From a checkpoint of a small contrastive audio-text model.
Model: encoder arch vit, encoder patch size [16, 4], encoder layers 16, encoder width 320, text encoder width 256.
Training: soap at rate 0.0011, batches of 64.
Rows from block 8 of the audio encoder of a small contrastive audio-text model, named by matrix and row number. Rows with one number belong to one neuron. Each number is 500 + 50 x the weight over its row's rms, rounded and kept within 0 to 999. All counts start at 0. Numbers have three digits each.
Before each neuron's rows are labels from the 100 clips, of 14976, where the neuron reaches its highest value: "lies over" is the class under the peak. Only what is clearly more common there than usual is listed. The data: short pieces for a synthesised band: melody, chords, bass and drums. In brackets: how many of the 100, against the usual share in percent.
# fc1: MLP up (encoder.blocks.8.mlp.fc1.weight, 1280x320), inputs 214-319
# fc2: MLP down (encoder.blocks.8.mlp.fc2.weight, 320x1280, transposed), outputs 214-319

lies over: C minor chord (50 vs 3.1); G# major chord (33 vs 2.9)
fc1.667:486542514439536508418473434583542530433482445549523466514462471529489466463450452584506552526541518559457444509431480485484461568375478475513563463415532568527516442575385507518537535575552515609560492473490540529615441564505517449474493493520456602484493482517552529509572477523461485491514583474521541575440487506505
fc2.667:517503508506570559511439530431460522459574494432535458579508544475584468440553521450559451535533474601508448558527452477458598494449578470604546561395543490460528445528503481543436567472486510492529444525530532514522537404549476520448481371505443604475613508452472532566468405471459516504442480532436428518460532440560

lies over: B major chord (28 vs 3.2)
fc1.535:524533479516568517464453361463544466552532457495559586536560669459501490505513477609579507533521454415519400468425502506461475497478553501417493499494467440403533517524486447517479512443489504530506505559535402541534548507465448520538546609513503440405531570474579549561395617481420497483480476600519489490541490562541
fc2.535:512507405483586486624512496568571542496587567487467474567478502520387531430572554498528460453537374417526464508502471538476449590463529391511509583523553552494551510567460486553504486536528488487504504537425536475542478475557468528556507485496545465494475515435440552493492574473553491412492453470461542540601441482533

lies over: G minor chord (27 vs 3)
fc1.244:491519575444516497466455436488561598487454390557492520496432448487475494544472402576432477473482490549480461487436464544451451526427428538553463433394472445637557494525410557465487489541493622641583461512430409553548487516460556453543518457536484541584486524450530510478474494479462568508479537523510542617539523585442
fc2.244:453561492421467494578460519499545487470550464448567485622481518457524531384530488417532465503522452566581512508525498467549506444505513462584505511505519433490511473471500472551434505532436494516509425590500561487482607418548504480465556467543399578424562506513486531542511411465484509448453521504474507487537507480619

lies over: G minor chord (28 vs 3)
fc1.569:487532479529475474523506427455486532486488454575540460533540566523512544545400575451505555404504463527420505495528533479543587382458458487475534616555536475528522432490470474470485516537456403545533532492476562519426525475598456547519474534477428502545536470549492495479503594425447460489600404455489395590489470590491
fc2.569:410471497485423559495484439415491625527437457487512478404564477589411555591568472487559527437488472401568469463486509510568546464449603549502510408521615513471514507477408434529513434585584573556442561476496437457519464473494537489513486465551585460495468568513522537554381497519452551529533545453519511466478571417565

lies over: D# major chord (46 vs 3); G minor chord (27 vs 3)
fc1.728:468419521525566512436504465526568522555553415483541487473495511553532515505551516487519517417505567543497567478492567506546469495507440502425576499454548486506444443549522556527539522545460467498492503505627498482538503450531497534548452463522508574570496545582417519512469475532468479543397551471478520432488489529477
fc2.728:453670492503440488545600466481472467522527534597394558476481454452584492479497476459505532441561531508489503445483493504487474516592510438545450534566476562569519511399456535469507546493463534516547510552475495537444483518454575468491518464465499486462450514481501462498484474535452409484498459507534533568530497401510

lies over: D# major chord (42 vs 3)
fc1.477:557461553472545535449436525509495423405573520648531533510498428523492467486561513446522524444578502486524521464498567544447426508490457450456565504393521430590632552566432452547427536505505537400510537462565601527453566434557491505397540514552434520429612442599462523510447513526486520462479464499476448431335487602506
fc2.477:548434412555538441449520567472525544508436502565545510495528496511520513525400477520558425612447488509471459514522405455527580454436496552487437581492467521558489378554592459550603545483456580509485449459436497563531560517468407520515490643490504601550460488526606481552538515467493428508502431452514534525605526481496

lies over: A# major chord (35 vs 3); A# minor chord (28 vs 3)
fc1.673:518530632561514554491521464550459502501465518527403456503504471549545550538608546528543490542411442532489497491516508575501534529444475483581464534500559453400585483479519487505398448468389540515577366496576530536464546508504547490461529481576434474461462494516462499513353447586412511593478497559463487489588539546456
fc2.673:472527543467501488550466471438457538552447506445509472519512438484565541503551383500492505448487545431481528396488568583550547464552496463497527493513507568502486596490494518437497501471525537587543421405431547461534465592541435498491427429589539547414540526497513482437470536557539521479514550465448499505576553484589

lies over: A# minor chord (33 vs 3)
fc1.689:579385518447509592533566602474598513496534569481562436581531551484499383529536575440517599504490491500501556551483524502555535516560475541480459418482490428580514546476477477494475517421449486460545513551510537560504565444488436475497543492436555535471593434444539549450496573573506493530448528481560601461539512464426
fc2.689:567428448476510592503534516522478506462461458517520455575422498579534453469432513451467496517464478446429426554456522561576531533521437547442392492517519477433501517463503463420433477492537551505493469498505511497496452501417629544568618573434523480525447403521566463421596510574555427501507509509582545584591497489478

lies over: no chord (65 vs 25.9)
fc1.567:499446517420519489517492393480486558599547517541481533397431562494515512596510462674446483527539508511536406470416554460477438587437434457474495507479559456563546541428474431427526475453490529526513565488476476498442470548442520558507567561474497499555487561505450593475496486491475472566506558556504503453467569554418
fc2.567:507518438538525507554460504600508485507475499432515545533459512513425484442570479505597447526501429482497425541437490536472482430510503458443490491523485577489491548555578569561486473421495529543472545536485503587521559444542365398490493556523498501440487423485436463482481552484584466426564469455450552495562520484587

lies over: G# major chord (41 vs 2.9); C minor chord (41 vs 3.1)
fc1.9:491569537424539520518457503497546513425409469530495476553468504471554531570418406527560537466529484529533501457456474507530539515503459518472486506437425547586500504504449497465515554582470572546505439531432442479604493437456533543423425498488420546442485541536533580527591525533505470464520519502574477564480470510480
fc2.9:469486445538605596500489507420515499465692497423507492509486498468530477471528437547526492579540472613526448555512494430449591451513490470519487478448502453465449462550404519525394561454511490518539427591460535515507524461500553511424537389535468564552590497405484463497431379565454453488484503472436509544538520508550

lies over: B major chord (28 vs 3.2); B minor chord (26 vs 3)
fc1.568:564498462513428508549501494475567431585446496473524549504499454465486503474481487508499470492553586546540489482504504426623414541431433518480500527535513502432554541511438486395534512516575487614553493483460482465439471565392538556550567516384397579447408533451513596489537533514438464565518489457446521616487425499538
fc2.568:504468525498546545575580530519523536447544535515462487570410533442417510396512502528450386547539438467487542541517516485444534514592518521517480498524591479455427455580385494548403535452533471495551530478478522575565485551432415475463561488594525538505536534487491573544519476471512469510498504498442550547515455498502

lies over: C minor chord (29 vs 3.1)
fc1.20:448425584534572474448550523538529453432446559573435478454535581425546516612520491523490528504575400513590470507482602452556491498509360542511532563510485500502514478494509397498483545420500478570389522522511464527509506482449556553468456531502651447522506500496534556525594549553483472469461498397493538486527418535484
fc2.20:568504528574553514447461497485513550530590490483454417463448516438518551469453502512556502533484507561559566474437486497483482532490488479522497470430478486491541558430547526628434571490506503466593468543476506609539483425421438422459445528469503445432509543503544525466469464524634402466502492528584519503556496467488

lies over: C major chord (34 vs 3.2)
fc1.205:462522555573549504636529420548486447523481397479567376512495454492503549538584439552570572408495478455626542535519529503615475537449412446561451506517560447439572482524530520591463491533491609501522469496482533491535451540497614459501480464490443452498514561441448488531466477535455458524502556457573479534590497568471
fc2.205:500499548502443564560501525427538433492492443456484471450544444518577477531542475433516450432575651546615500530442504502536561475574434477582534457479476520451526478550481576460446466505436461574590503516422565480529576485465460435529505495556579532483467445523502423491474525456529533430482468523460577463522581510497

lies over: A# major chord (43 vs 3)
fc1.717:417504543556479510466530522507519433512473514547499512521448452478524477431578458564462468575546548563536458497493531586441440498427517373590445563538493522557559456483528441510528484528480489555461447456482472538441587522482513459464486506473542532540561553443471583533503536449403407490425468466520512591486458431404
fc2.717:520535423422460562550529551479517462550472467488511466511518546393451563540487543422406388445564481470500540513466500470531467524468470491515628511541581538511480483445450543529530455443501475482507441592521427569558430510461517486513547537538536526576444480520455448550493521434462448474445475467463536571531517488440

lies over: A# major chord (36 vs 3); A# minor chord (30 vs 3)
fc1.565:503519547482399508448531442538598609492423470542527496522487510435392583524408454561521538422449427415538504494513501476486482475488489520472465586499513518564530455489524494451518489526564527500553527515569561497540600518459456461496585477428444512442430460553487478483439567525482446574498499503540476551517579434380
fc2.565:445534441401522373623518488488517513553604516496461518509421425499533446487560558456468477534512493472549556552490395530535479439503537443438570492571436536516506530598488500593486602555522511565376510539415480497479436488492499459459514476564488504496471514493537426560540631381528517496501514441397525509501540508634

lies over: no chord (56 vs 25.9)
fc1.626:498462536496510550527610549571571536453397485489489588457513494418518558545530596469537490532531515484586585491467458482493504423572457485477475457413534460459543556562503409492530531527460563438464491495521532423552537488479503489552542517504421519448447552507560503408431484477578422643467547517361453492497524561615
fc2.626:548418410548511496465449582477539487548473500495560461476499626395529464542457579589529416538459556470576533512587597503503507520470517466533410573584568476500469437625457525486442493480518484505512509484407450557443572500533560606448485575506444455506560459477483487505554481501450502500484451509487548473530508525446

lies over: C major chord (44 vs 3.2)
fc1.232:467518621576558608586471554566579550470521418548474405462491477530504524576486396634512523390516488464532539559456440465553538536428461531611552521536450504504533524521558461560512501612450530520522492547506442540459482504453564504467467504474408543504540462398464596425439535508470501520488512476555504480569479551450
fc2.232:471581596505492506492508427487553450548489527416501398533472440444495548472587466529408468485544575571530560502440505430468573435549542485497468454461526472547504381500498475555503504559482430508529457544412629485547560437471545515507494476533548518481549413519433489553468377392553530413486524523453474546547555431512

lies over: F minor chord (25 vs 3)
fc1.745:391541611412523354479538479456504534553525518565568475460449475530462549467461521570459428489450450486493445507495483523453484631510544518492529420402541568437519654532470371521502426499433467537543554482514498501521500472531377567418438480433481545464418529467585592507590477558519524531577437475534608591453495557455
fc2.745:451458414489531457493483558516514540508529510397534465481511483507519549474431474450540525574500556510558500512501454456437500510504467482564550506450501492566505426499429481499527564535514555396515509440494555522540446483522456520452535445577490556434456511488422432495499450464440437546521414446431446447479478480531

lies over: D minor chord (29 vs 3.1)
fc1.298:413530402554527480485561554491543484528505504543525379491460584641431518502524536612434600525459514496529527463526505513582449524487509512526526507387543496431501570428561530482565452479432538483540600486470422460522476447528551540454509459471500526564501557375476475541538516515478578537466510509579550517537521541544
fc2.298:432455437506558548549452564546522487541586503458517556435521452419476493486499431376536489529517517480488479612563449551484526478598576515452512528509477451492619486537477517602497621471524417442505594534537458520483531549478449526540483488493438500521468497472411492521520475527495559492548522558428468485510464521473

lies over: A# major chord (30 vs 3)
fc1.461:530518532546423496595588468453515394515581525464517440534511435572422475565517454467483580419497488480608493613495486552432497537530356454555441474438472488488473408597514458518544466491531544485520480468528448468571484478581496374500377497473509583530496527452473500527536372572568440559578531491548428550479561423567
fc2.461:557489491494531550607479563542441445451544511464463595499524525422585457461512560477462402529550476490512484505519503493535545502497450463531464518547489479423526594555445591512523506475433416580522456575449550443507450529396449456512454538479471507504495581452555488560512557429604509497491475485502616489545559523540

lies over: F minor chord (33 vs 3)
fc1.110:510505507452561529455496550494485494415525502495568558423453540454540565462504509520544497462547511544517569540478517528462519546524397540436499433463438560506581571501411454464400458503506572494590412534448467468465512493495452527419467587510472516507443551521568542486559585516476473428528530554528559540522515538582
fc2.110:518523457505584546441447501628477535464489537517545431519441447504493522462544516523552572493502602531578449494499503448433607525570489410537460529532498456539591435432426627491475497463507412462526513483416524535562473478506509502449540455497493543461458429450522461527547468497512406425486518452435563561611455517519

lies over: A# major chord (27 vs 3)
fc1.628:476529497577477525508519425511507492529525490483469403519476439528523553522524560572553486458490552535553500498460605527500484561405469539504598467577484478499473441480424539522505535495512555419516549517553486517495364479510419523326437472509455540504538502503510482541490534554541574571536449480446440485472552484492
fc2.628:457477454420537524523599490470503522481561540444473509482542436490401509524414468626478451488551417476451412516563436439407513560529455479525485402433472535363449494464473485511586414479528513615536461566484516491403602454525507499534517524508497428597473561515446551534521503476456485524426456504506519509545462497473

lies over: C minor chord (55 vs 3.1); G# major chord (33 vs 2.9)
fc1.93:444389527430563548462470525525522473461456456533473514467499512434477566440465469488542484478526544603562364518508538528566469541515533536600561502519489517513436518445433516482451525518447553532547380515477485473458488456504487563456458486507535571461541553455513469472460500511411451521466514561610524582511481451454
fc2.93:541526505491493480451372555560403502501523485570510475506451452522519520507418518497496486426462458614606492470500510478447521453540512428505502491486491493564560540485404531595421498548543458494497416537461459595459490532429449530453472578524457600448468447516458517425562475450497482490486515464494597481540489477528

lies over: B major chord (34 vs 3.2); B minor chord (28 vs 3)
fc1.542:574524488533455576488530533481579545478531528439555522534571552458598478444445479496604471541464534431596557499311455471561417492502463582533484528546470539555666542543457474548486489462401528452523458471403618494537613541475558454519491539487480542438502521519532519509498413465521503541482510564456475458503519558533
fc2.542:534373476474516558516460506471465454497514517440500486515495473513511482476526590535377510480481524543510532534512547520606509533528601484501518547419546500501474487613491517571430569443537480489508523530503476484466586483427527637582545525485511479547452432533528519384462540573465495436504469489527544514526488556472

lies over: G# major chord (28 vs 2.9)
fc1.369:505530471541472534527517585528497481487561500505476469535476547531471479437553477525512440566508475444583515516537396549455472579616495410566429511577485600488593578512498578509516422457546592501567510552468453493536441484560486513455447480531444501549466464486487555577479443507520476544446561471538421540452441547494
fc2.369:486457471488432463472458440472460532530510518461509458442532426452526523554499572609483400438511480504448511402434474508560469459530513516552514576508556502526369421477501577473543561364447463557432481478515484529481449601582537486517503483482491576483491517469423496533497484450495492466447539515439496509453400455500

lies over: G minor chord (31 vs 3)
fc1.383:477543579500524494441542569457519449494553490406520538571489546504592465474571504552516515572521371511396509507530610487460539479463489446513477516548482451479512493497493502500502501467462516482490482558512491495435522512408502479544628555502468590510504498513494482478482495448440421545632415442550647605561469535566
fc2.383:482473466527450464502491443493544473511532453506507432512422406413491627479537553489499444441584560440564505522407481515554491555445438391454466451557416460430517488519469466483451504554458483509516553536528540482615539498516567475468494442549526637394500522495522598574476540542487473481557475485527449458495605502486

lies over: D# major chord (38 vs 3)
fc1.515:480474474443540478404423491560586551477463456483531492484489487511453512448578537449500477463478465574471493541459545482540494469526483513381560409474545545567491489541540477448404545573498517491520593516474543557513486436441531528523407494580554587566534468551492492436452446585481449546441470473484485468458519549479
fc2.515:451612494484418479441533484424501520494552536619445539390541442521548526535456482444552548544478485478558515413531479502501498495495495503480551523477520506555520428543469528418525545479499450501530450534528502538445487531418515487508512541491437558495488459436436477475508434609476429495475457439475503507506412438539

lies over: F minor chord (28 vs 3)
fc1.446:522503547501478532594444487467539524473486435560504504459544475520532532533557456520500629504538501450498477457513483576471569562475539568500488454475457510421489547570484516387435370513558455510509477414531541522419468521624487543591403491546405477500441531482484558452467490468483524452495521506466510452499512504476
fc2.446:518553606416409466464549415517516493530351470429463604539547514570433514505498470451563491465422435538535569491514481504434515523497500440525566439521561416484430496512553437567499496440439476474491455465546436471563510549538504481480438459546493585507532461509522398405405492466453456554462436492497502423477512503435

lies over: G# major chord (35 vs 2.9); G# minor chord (34 vs 3.1)
fc1.197:501500503531468508552454528518576516553590450480482517439382587584487541479469565571465500453451387529491473534444483425407512524496553495490541447497521524476470595479510544470469539443499410498422504405566509522473507559470494533483519440438485551510404480527511480503425501480591518538413517469500541495523430586484
fc2.197:485585514490541530568484500487448541522600610500442510619556504465452541448566557620466485486519427504513491479463515504567588548519386494506591543553549572468544487497439517525477528463423540537492546529518547478569459544540463421547548475504472559465471535501520515540528558429505485465598465523478461560585518512612

lies over: B major chord (42 vs 3.2)
fc1.414:488489483545587591467503499591597504413540422524620533510502436508544540500581508468556454436577508588540528437464575528535458526446500453463658452520532552530465459571539533504461522520471514526511541572482545512508502509510489576474449489567497607492486497510499517490457439528458420460402494421481481455472427536441
fc2.414:529578450534506544464468539568453517531540551604464547478520493547554515461498455462579529459502395546565475414546483453550521487543470486475505540440545476566468525543448514476534543487448507514456458552450488576468455499447539497563470536471495547519414513472501519466473466605472429505429482470475586519489484427486

lies over: A# major chord (44 vs 3)
fc1.132:500503483482452534507499586475551519578548516531426518495462535470541509487534490629549530584513546441527457456473470527474543454556404527524540588595519457574533551439555469464501507564508561460481433491486514529479526512503561560471635515551455519493524511542500469486577545494438480517559550531419485524446467496495
fc2.132:525475534500517490479503472550463504487447522396527491479506416580506524649509432611620501514525527438540455498549500514519470504411477501565427518458465454495473419525466504499489536552504483483528433529503426463533469490517432473459461527551522435564488481520407606518479555442486545429516463472465547499432519452569

lies over: no chord (52 vs 25.9)
fc1.702:525474506484446500490533613467557477493585529621518438553568588426428483597520517529447492616537595446538459550530556535532512547561525490474525495540519482560508510543554482369511503564474563531448492561499544506520559557511472477468551509430592501559520481457523549475432484520467440565505518493502502481458444520452
fc2.702:478527433487477513488462479471544594483591496509505587529435588459489558425492511490433477549558372544556537553519433479471380575555518420476584599548468548550480517531477492586449466469546465496508522594391549507500458390486523451503573498532525492516493539536462656518458558488520470427475399520528483487496535451438

lies over: no chord (59 vs 25.9)
fc1.339:498463547517452517486567505522533489463512572576477522506491455464379478515543490526499535562556399467564560516412427484457444541463331503506572426450484541505503510430559539497555495454568493479580541541552520516556491512503579599550484501560516530511563536519478600438466512478480458574514552530444450506526527495507
fc2.339:475592501484534441557469512516421460548572570479521465521513557514485567495548573487530503469493415501432381517552427529514520539490531460498395575552489516465494546572545464521427497532437449486422539551586503550469473422559500511559515435435537496549462558475404440551432471504573432468528443503524558477594479439575

lies over: D major chord (35 vs 3.1)
fc1.291:467472524457490412490525550532518557429476503518502549530489589453544502503474497541391427454499487552651511428416526547426438564484557507495533471373486493443484593626473473471435496403515502587530556496495476517521470473559401462492456517508469543517440473466549560428465465596511473521469521463519584547473492508508
fc2.291:530460414439617459528474561534502471553464514507546393542496487549519525479407499424505439527498573470519467487506529482558519510576473462578425545481589485594486449484509503527572545561559455482508502487439490599531462476528519518501552502527582480532492518494439426526529491326533491449551452536506580479586499495488

lies over: C minor chord (31 vs 3.1)
fc1.555:456524524558496480465492432520621534472545427517557497459494471556451541511548453525548562466628521494565499483471572520477470462495499496455691484503486475567432504498527485542530546496447507538523585588439494440466538446463514474534555517554471632545486492499454521493420402552543537458519437450464528455473477544506
fc2.555:533601478462522543467444546564497508497497542580495541461454449569543473496484542442553469477489394562513480448528501523532535423587480455494580550440546558485537467554449509475550490505518545521401494556412508601458422532505493504475546559578451530479383499514491515551542561493475445437494547492488557577479395466527

lies over: C minor chord (30 vs 3.1)
fc1.296:501496495573582575428546466558489522454514464591489553572489452571532438510538517547457513427544549563513527390444545504459456450487461606446625444504531527444499458507458464534506497586535491455396440578582503590515505526525433533589451513462501612471477535503469521432419539566458468570388400443590438546508493537451
fc2.296:526509408435459470551597501480572518567609564561480449407521445448460388437511509512547545506484442510497527456573427526483525484562501452388489469464564447501464505532497523423485481482456512522412506499515465565420499497443452402544536508428472507553494468487501451576490575525504465464517514515368585563530459546518

lies over: D major chord (29 vs 3.1)
fc1.411:529545533427501533484602443452517551459555515492463573427505459545505597431376599582452514498480442515610550480492534562492529536500546466557472538491594466455418447545509551494459487507531571435536535533518495552480498537467571583567511578472493509451523447613536520434503615567503478488569568457464487482451508408518
fc2.411:498426455578586519483548556534512466538460523442505453647551509457538484462567483499532494514468509480524496446461498506530460455430517482552504473433433522546491561502479547513487488477455509458462546473484578562435436384615480441463569514519532588535446543465510545453486485332474540550501486476578477494453579547522

lies over: F minor chord (27 vs 3)
fc1.33:488531530442416481468460432569467450390512505452458560477465472469629523555535444533498467524469483528561506567434528579536564532444534525474543485556445486494488517417361546494490519492494561560608481461512400471496494470548512525468521428569420492502577539416453564560464588567537412541502563541529533608461558569496
fc2.33:506533463501587495475443523554485607571642530516547479548427545489462536469546474446547419575537456506512451527478475465476622513513495418492501516486532525453588505519475521605417458536568476533538471591497519494529489372500514442522498446527520527472484480499447479533487534473550504410538461523499526495557522437579

lies over: G# major chord (35 vs 2.9)
fc1.66:506449506484510529463526507558522443431502440513486517549394488410448474476542520602518542510540591455490425440544466481381607419584498564461445519475506443471517554501597451475472481532482432495567604480411495529543540489552546538514556543443478474413573539569537484562485529510439583477542499453451514556524403410549
fc2.66:577511460406548501499492603430464459471471444565555389483543601617406536489452422564516471416454424486517514532418487535410545533483541588540517506468516581422506531530436542451516512520471589545536486449501493522528391481504459518521608493571518501542478490561528611566486510479562588497530584412531507472520545463533

lies over: B major chord (37 vs 3.2)
fc1.160:464461499511482513458475574512502469529524471636711517576591569468495564502422468517512506501475570558504579553515571477488462456562573497461528529365526519564492407582472553375513552411521467493495560568446535437531513466497518495507526519488520583452547587606502571434523528535507539464508421497520550456583512482489
fc2.160:513512470582575530532448460534507551464485566489458542540451481502463487413571505517448511501430496388556365541464563429440545549436477459459480538517511512466547598469457520550467532552486511492472508497547480538523483411408553500550482546527553479562488517516409550563437387415472458427499536479438504529571432525484

lies over: A# major chord (25 vs 3)
fc1.118:524472480515511395573523558512450498514476392554565586570513589450402437547612568535475565517550444536528426490596531509345456464471572472453531493487531506550578487496490500484459482541597655476484423569546519475500546412542526510492499492504447489501477517483503490391422497496456499463503500531462653552434498508572
fc2.118:522432539459538444442539484462541510566576548633510454470523450459469525541484412434525501554464463466558464551491457534544431506556518535520468524477472494534563470476518480542453550513478488429562507543445504467588452575488422495468558459548505465443601466450422395552435477445599471540487437467436429493617497463493

lies over: C minor chord (57 vs 3.1)
fc1.230:502507580540577528514477473549500526538457473542560514446470569507535532502487458579503508464557555543523524449441440506554554469518460502545645475503463481579537437541574550462553564484410465582443456490463487540484536436519565576482509568409512498458528521508543505418474507487468536525500469556480410505457417465419
fc2.230:561491428489497463567525620455436505539548452497502493504485471469481489502469539461482427464407462575514431496515444520501485485505505454461480578471485555510517419586385468583454388472531540426492463575472552539533508435410521455481486416508459471546481485516432559570464475503498410393505485417498530622575568460552

lies over: G# major chord (37 vs 2.9); G# minor chord (27 vs 3.1)
fc1.83:531520485504533544580535601493538535395550550464456513481504497459531542416509459600534473457506459437572547513410359530513528465618449366505522501560559534480477500495520469503551480479536555506426489451478583421537463496471463422506519477546508500498567539609489574532439519474461511608444612516488496462548460594462
fc2.83:500440508547347583560441555479448492511512515416417505392500455462519615591504569639445476445497501537534529441441513506549535462523447569491487515500597503412397497467536552437483497453474446544459473474521457482396570575517526504464451564454511568480394460515521512493519543503399564412438465482555502531454453558513

lies over: A# minor chord (35 vs 3); F# major chord (34 vs 3.1)
fc1.251:461482532475516542447485476483542522490480547487550438509462511419493577441518591546495569511533457576480564498442582502498573570455491539534522464438492510397543590490470483542470461520425665494500540499566491417506495536504496503454440491501468525460490464424475544495511426505490467541441405513491504562500486431470
fc2.251:499556466476547459483516508610521519468481535593533503575466470472459451563507470439498409471496488422542351496545526527480557512532446446510488521547454548524496511510484482484517523431427491525558510471561551497536435439504429536486594503576505549509527534515491409478495520414529447547513415457459552550658510498459

lies over: D minor chord (27 vs 3.1)
fc1.740:434486487413464533446544564511517456511630544529585462539461436507540529539411501547542585479443488465549527354524393496432468598514521465479477511596534566412579492455439452433545546455507473549503470534493475530509539586447511548556491564463480572470502513493478423435492435515469601498503553542464498522496519454492
fc2.740:497506370521622468594504467558512574578479535475551500536460531428440521446513481471452431485461450516505469523412491488508520517522456466523514472527487588453491478487574459487484489511535476544518595523441526524503468477474484451448587538565480544659509489444391443577470546407518504499552512485540485577541541455556

lies over: A# minor chord (37 vs 3); A# major chord (32 vs 3)
fc1.509:485497580513513552533481428498468481479557490465411497483543428497491467450561508499476523450483444504498574485535521500487586502480458531584456536497469579436533512552464455517446557471495507562521402510481523475407516558531522554446470515546420488512456565548487484461416443534486554541542490515437484491633466592460
fc2.509:463545565465510538542492434445473529530429496464537491542519455530558530461516449468494489545523536508487572479454528591564533468571463485524531536475528516483548579529546522463445465425478446546545416431477561479500522574442445475527516471549516587441473471478493468412458446545549484474525546444486559417531557412508

lies over: D minor chord (38 vs 3.1)
fc1.134:457522497482570548484471527512589473492518538520545519436525576425516519503469514479517553562442438457447587402426537497525427512526497515456503551464537561549537484555450549538541496557394446557400463553465538474559522502422529451416558538425498428588546521481568554521488560507567543482493414563454491442541495581544
fc2.134:506383475516499505510571559457516525543500443536524464436452463513403510532527432527447399475455473459527509530507542535513474520547534453488536543463513446479538480527573476501388581577621453447474502537479422533486505431443289512512425581510454541447400482544515504461552501447481542455524568525551466510593490528496

lies over: G# major chord (35 vs 2.9)
fc1.104:375522540528531590595485516533471594507561416552466568569480475419514483461545526526481537390519513504497530550518415490466432528447563520432520523404612381441471460526461539491573474508542569509394430562544544599491479427498539526471526512495497569523508449592509496538522556480467483527463529488505490560493448470500
fc2.104:556469539489510477537461500576559554523520564591467549573484528557447497388568448518538461603513445430549496513502503453469539506446576476551502492513505585445522461563518500528466403513429442428558549447539531420499490557512539421556526455562515467489541517527450508474520528429586561507518414543493484565612497492554

lies over: no chord (62 vs 25.9)
fc1.314:487500483547456544490600553500468446521559483493494464551484581448513503557412509493535534509477480546458448482501412581499570457530451502553558511467427459570478489490449508516572550461430521543484525485572497582568492428473534513496489432440543510461534525530411527479473489507535502594559495465533576472474469486499
fc2.314:584533475480524498429543506598599511459504545518492493504395480540382506516579447575504503507557515466548502500517534470534457563387522529488532579533507524480487541496427454562463492616525402464501499565423526480484510484488452444472523576526512418544486519579495502559536567368471455523479473508560483563491483483516

lies over: no chord (56 vs 25.9)
fc1.328:524566455535503542546418443496522535468566424472461510545427609557491523480508530572478486478548557539586417506555527408513594553450531509471424599502543490509553573459539550467436526602541509487435475497511650472595465456529496508442477489485499536538498512576562618489444461450444518504501498542511489609511448451579
fc2.328:501571429516528528554468486546485472530474508606534534532619556509455438514451489508436496507430511478486446534479505481492446491471455441456549445532535570475502538546506496515448441465529451567476505519406381461527471397514408447426539532480475500443508557551489528532529512487552476478545551529553491542453540540464

lies over: D minor chord (34 vs 3.1); F major chord (33 vs 3.2)
fc1.185:506402444473523552519467602519503495415638495561549509480429568551476460489528556534518544570475444468603468558481446530513452521451571490505524499361507577416499535523495507553549484522475506543433546511429487509497495465514462422496502558432441557567463538445562449526519500490495458432476429504476527359438579524531
fc2.185:400415426507641407570493488476556485570543500505525488504457435447474534458391482472410464475474517494591436534529458555513435472636611506530582536479511420535478466431536494505518572557538444453502549509450449533468467558467414551553480445450525591473434540528547435476559418472492507491537523569473470415497580490505

lies over: D minor chord (44 vs 3.1); F major chord (25 vs 3.2)
fc1.599:455467548542435605444463544487573504425513398481623484537512511518487545526497520527429583418561405517518507462444405578533512537542544554548596535498536459510572445485456408496519436556474442452505539488512438479446439414430498548500485539470440532554474429477538493531442459583539483533490513575469559441502528400442
fc2.599:473491435446593446619531466556481563505541566510492482519466483513414458433498472502470364502539466459553470507492490513540509526548464441521495544495524536452496565529450536578486482559440460473452534510525544520540441520470464478525552564531522496551506519495507524490530559387522378459577462476478509453634459465560

lies over: C minor chord (32 vs 3.1); G# major chord (27 vs 2.9)
fc1.255:515547462503504516493481501532479486481575513558501465457514504485584623576434435476543522485585565524605451526465587525510590486451487427474479477530551424404485461548479642562621543504516612491491430522507503495513501525551533495490519484407416591506531524460585506527516435431519477475425499560494596419438529485500
fc2.255:547490511426509547516457502543497566479565591555535475574499513411582439427509459434472556416477349424514392430468450443547503574499446391484438527535535567531515605567503449505463527525533385485550508537473524486490533481503555516481457491521546389525500577438429453591406453453608506484413420489554524579569412479479